{
  "dataset": "babble in 24 made-up languages, each with its own sounds, syllables and stress or tones, from a formant synthesiser",
  "targets": ["voice"],
  "kv_group_size": 2,
  "conv_stem": false,
  "optimizer": "adamw"
}
Rows from block 3 of a small sound classifier, named by matrix and row number. Rows with one number belong to one neuron. Each number is 500 + 50 x the weight over its row's rms, rounded and kept within 0 to 999. All counts start at 0. Numbers have three digits each.
After each neuron's rows are labels from the 100 clips, of 14848, where the neuron reaches its highest value: "top examples" is what is common among them. Only what is clearly more common there than usual is listed. The data: babble in 24 made-up languages, each with its own sounds, syllables and stress or tones, from a formant synthesiser.
# fc1: MLP up (model.blocks.3.mlp.fc1.weight, 1024x256), inputs 128-255
# fc2: MLP down (model.blocks.3.mlp.fc2.weight, 256x1024, transposed), outputs 128-255

fc1.631:613526489536452497476542474476484454453431481431523400449565435504517464475500461523601483485474518530515488515429404453504489593483574536464507464393458497489454397499431530567588574391515518611463472489475506498515500551516522457466544541486554515526495567509515441550474495547504495501500515548564509445492491539542516525479488457532495483508523446557551427491477594386446539483403
fc2.631:476515499423454566497584507495557482484518516531480460479518468487429379393458490513530602441507444543436550528435508449559549443552517476513508614455354457510497477464539504456539603542467499605546427534527508498547540480483539451460440531476518494541520597514614479380543541518406514538507478565472590479476575487529579514577518445472479454533428498534478484541524494441437459541533
top examples: voice: deep voice

fc1.87:532463533496615489566525502489493488524455537470519443582463441499529475505632523490563501610447557541504465475525459561467503542507557487494520480382473515533493498568437587540451482473566493488540559535413482558471547521505513520526552504543437526426522502497456474470483388431568602504550487462513442486472418588520469635513502458585511442515576522550551525538488560547453480472543
fc2.87:543496451477446550506608607450475528506541518509509487504578534445482511526512509484502479537556506456366464501503560524455480498523488412499518448527448494563493545492508477486431453547542396480533540485549507448492496501506411514521474504521519532559552464491462524570530448483524508528540536115504496548507426480482501443507511435481491509549476509521432574478505505494435538541542
top examples: voice: child-like voice; prosody: no stress; pink noise; /ð/

fc1.267:600486484443557443485435484456493438464513460494494550446488537542549611439516504438609528446437492448505551487487498471437468539437536511388529513534635507439460442517509451497522489573503470546474507480428458574506514499490556441439576596484419495548477545474445483508475415430592543450521493507526544465546412519478457514477459461503481541531640495541537517544489575538529534435434
fc2.267:492474481509453536501639565470522496519479522490486577528569547486431426478500566499471470537569448560439529384483468522514505557539474500624506516430434518446498426489438498510592552499492485489424465562556398451540437493460450475498500446485560395549540588496594473510496539482530466539573493499485608488501599468545490546452621523450529499544403474589498472426469508421497558557532
top examples: voice: deep voice; thin (high-pass)

fc1.210:589489503499557467548438484514508441488490456483465523461457511525559580487498560449611533425478502528521515492480483457479482551387491499413504486508627478378447427517430481514551502556486492547455501469447411556478512517484526459440553536500471479502471512459457549517502481443554460401494520516530510481539431545558471510437465494516492569540660457551544522544484568551574541422413
fc2.210:497479480478419548533662547408537505521462522539506545487580549463460424440533538466484427549549451522453560420455509519480470566560522505583500485443440516475449435469451463505569539531502477472414469575523457460542438481450458450490474504457554389561543579521560469531496535479525520535560492513466589466528591462490487530448636532438559476556422473585471473432436521466470523583562
top examples: voice: deep voice

fc1.17:548497484540463548386467470478488511524491461424500539517556583492474644517489535492489498523524463391524516422552390488437473456530544538493594465500484475448539531551504452560452438462604524499456468553460395487481455538548450486626531478593496543451511453395514523479563382548614431499525576535498501566536552509519388497579481506577484592532504484490526497485484523458454589487454
fc2.17:530445464448591504561447592582568553573464566588452543511430453568513492501476520372521584437548606539477537515514419463539469528434510514576451574513529449517524500502553517418500550424540544479492488462429516522445478580399579544479508544551423454488499508474446538480587538456531450395452456596534524421561454566520595528500492463388493426444545516509478534572538443594547459501467
top examples: voice: child-like voice

fc1.698:486537603480443492535540456487452521464481418484516572517504485463513534474606493489606522518582614498529500515499442517409563576505460477537478473483507487469516394477491504507500449455517592519496506514562429484494584585552398569421469503487498568595488505535537509533548551505416427460487533551489535647486482498470541470573557533382585616550544364469497479564451543469531516466406
fc2.698:498458503419452518515532491430439475526424528511615418505433397547575506404499453454503439607506534463541564440509550524444463541590548527502490489504466580566471505442512534549460415529533575442523535484409507592506505498499478472485506614486457529526487494516474564579420492476558552459472439648526480496495456498401551624533556558394539487513534484535538540531481536559493399479546
top examples: voice: child-like voice; prosody: tones

fc1.756:509523602541581484600507477521558588444528487473368457562492460446495475533537522509576507549506595540574466507527439543408569487456498512491500397457499530531509512536414446539454482445529595506454528500478541470383525614550492428521517450531521469431514454467537460458592467456506513505459424555581426500500514566492408509542555500480549509502615421500476519594409543566558522576530
fc2.756:518444477452451536468546504357456521514471476469585563385526568471475550402519393513418469544468458379494592420466587527460515532603538576464527542556476449526436494455535460533532509591503480511512443565490486610614518382445449493491520605494457456564581542583485493496418416559554524471678556512427492536465444479436480559456474538489517515425483505471472401448507488467442455486516
top examples: voice: child-like voice

fc1.424:620553480506465461541518447455524465495444519466550407422558407494507444472490439503599485483518539521526502515365400406538486580497545508423505525418475543457435401515448502539584582462517527610405468489494503454520501563481542444471527551505541465515493557501516433543506505523523526489502529543617545435510481503542514473481535441528529465519558438578533430516469580398473519523468
fc2.424:519524444479453540474579504512545488467525526525473433491540472497428365420473535473535564429490395575445523553448558467535496434532502462533486538476371454523503484463549515476546573500465496580580414477544525472515531488533545416491440524486574549534516564502573476406520589539391480549465498585469572510540589474476584485584484506481488466551440484536462514502482530426450451567513
top examples: voice: deep voice

fc1.462:580426500486432523550596509478570526472501499630454471501585481451382397501466493520522510469392502572502483552433556532515507488485524504476451524517421472537522512515561474430476500485436506472502440471504538458448512572536507403558498497491518523474508549440494494402469514464549552557453585552466502510515514533450547474537456465520528479509445433551418512477459467449439461583509
fc2.462:476479413439447475522532580460372406553487457461552508494431493508518502448517420452405454530473368457417518463547573516532419578574497539451420576507450565561485469467552557502451434553525427479568532539454483545549410429471458475489542490443424516518460536539459555545403497473507532552462478530428489533617448497522532479481470469500559448460418540487542504371546534468398503414522
top examples: voice: deep voice

fc1.621:531481496526465589491518486514455445425591442465473510532463537538485546536553577522560512522417497517532470465560461529395487413463478443500620472510490472453568528470476486536476452511576528461591494593434471574504473546556447555439521489434537565503455473491464558499507535554449421469518508527432493648506530539518484524591532558540452602622499451475518513476524490471465577423418
fc2.621:477490467488616451559498505515469572530562558508534466577463470579471532518510624500536453576564538486571482386529616536513462582519419494541468471463531519499523444485482540484500490501631527413446553436466471418441516521495507493521488424546481517492575500517500479577520497391509445525484420569503495509492530470423529515511539549449569427577515530573426550520493533521539420534608
top examples: voice: child-like voice; prosody: tones; pink noise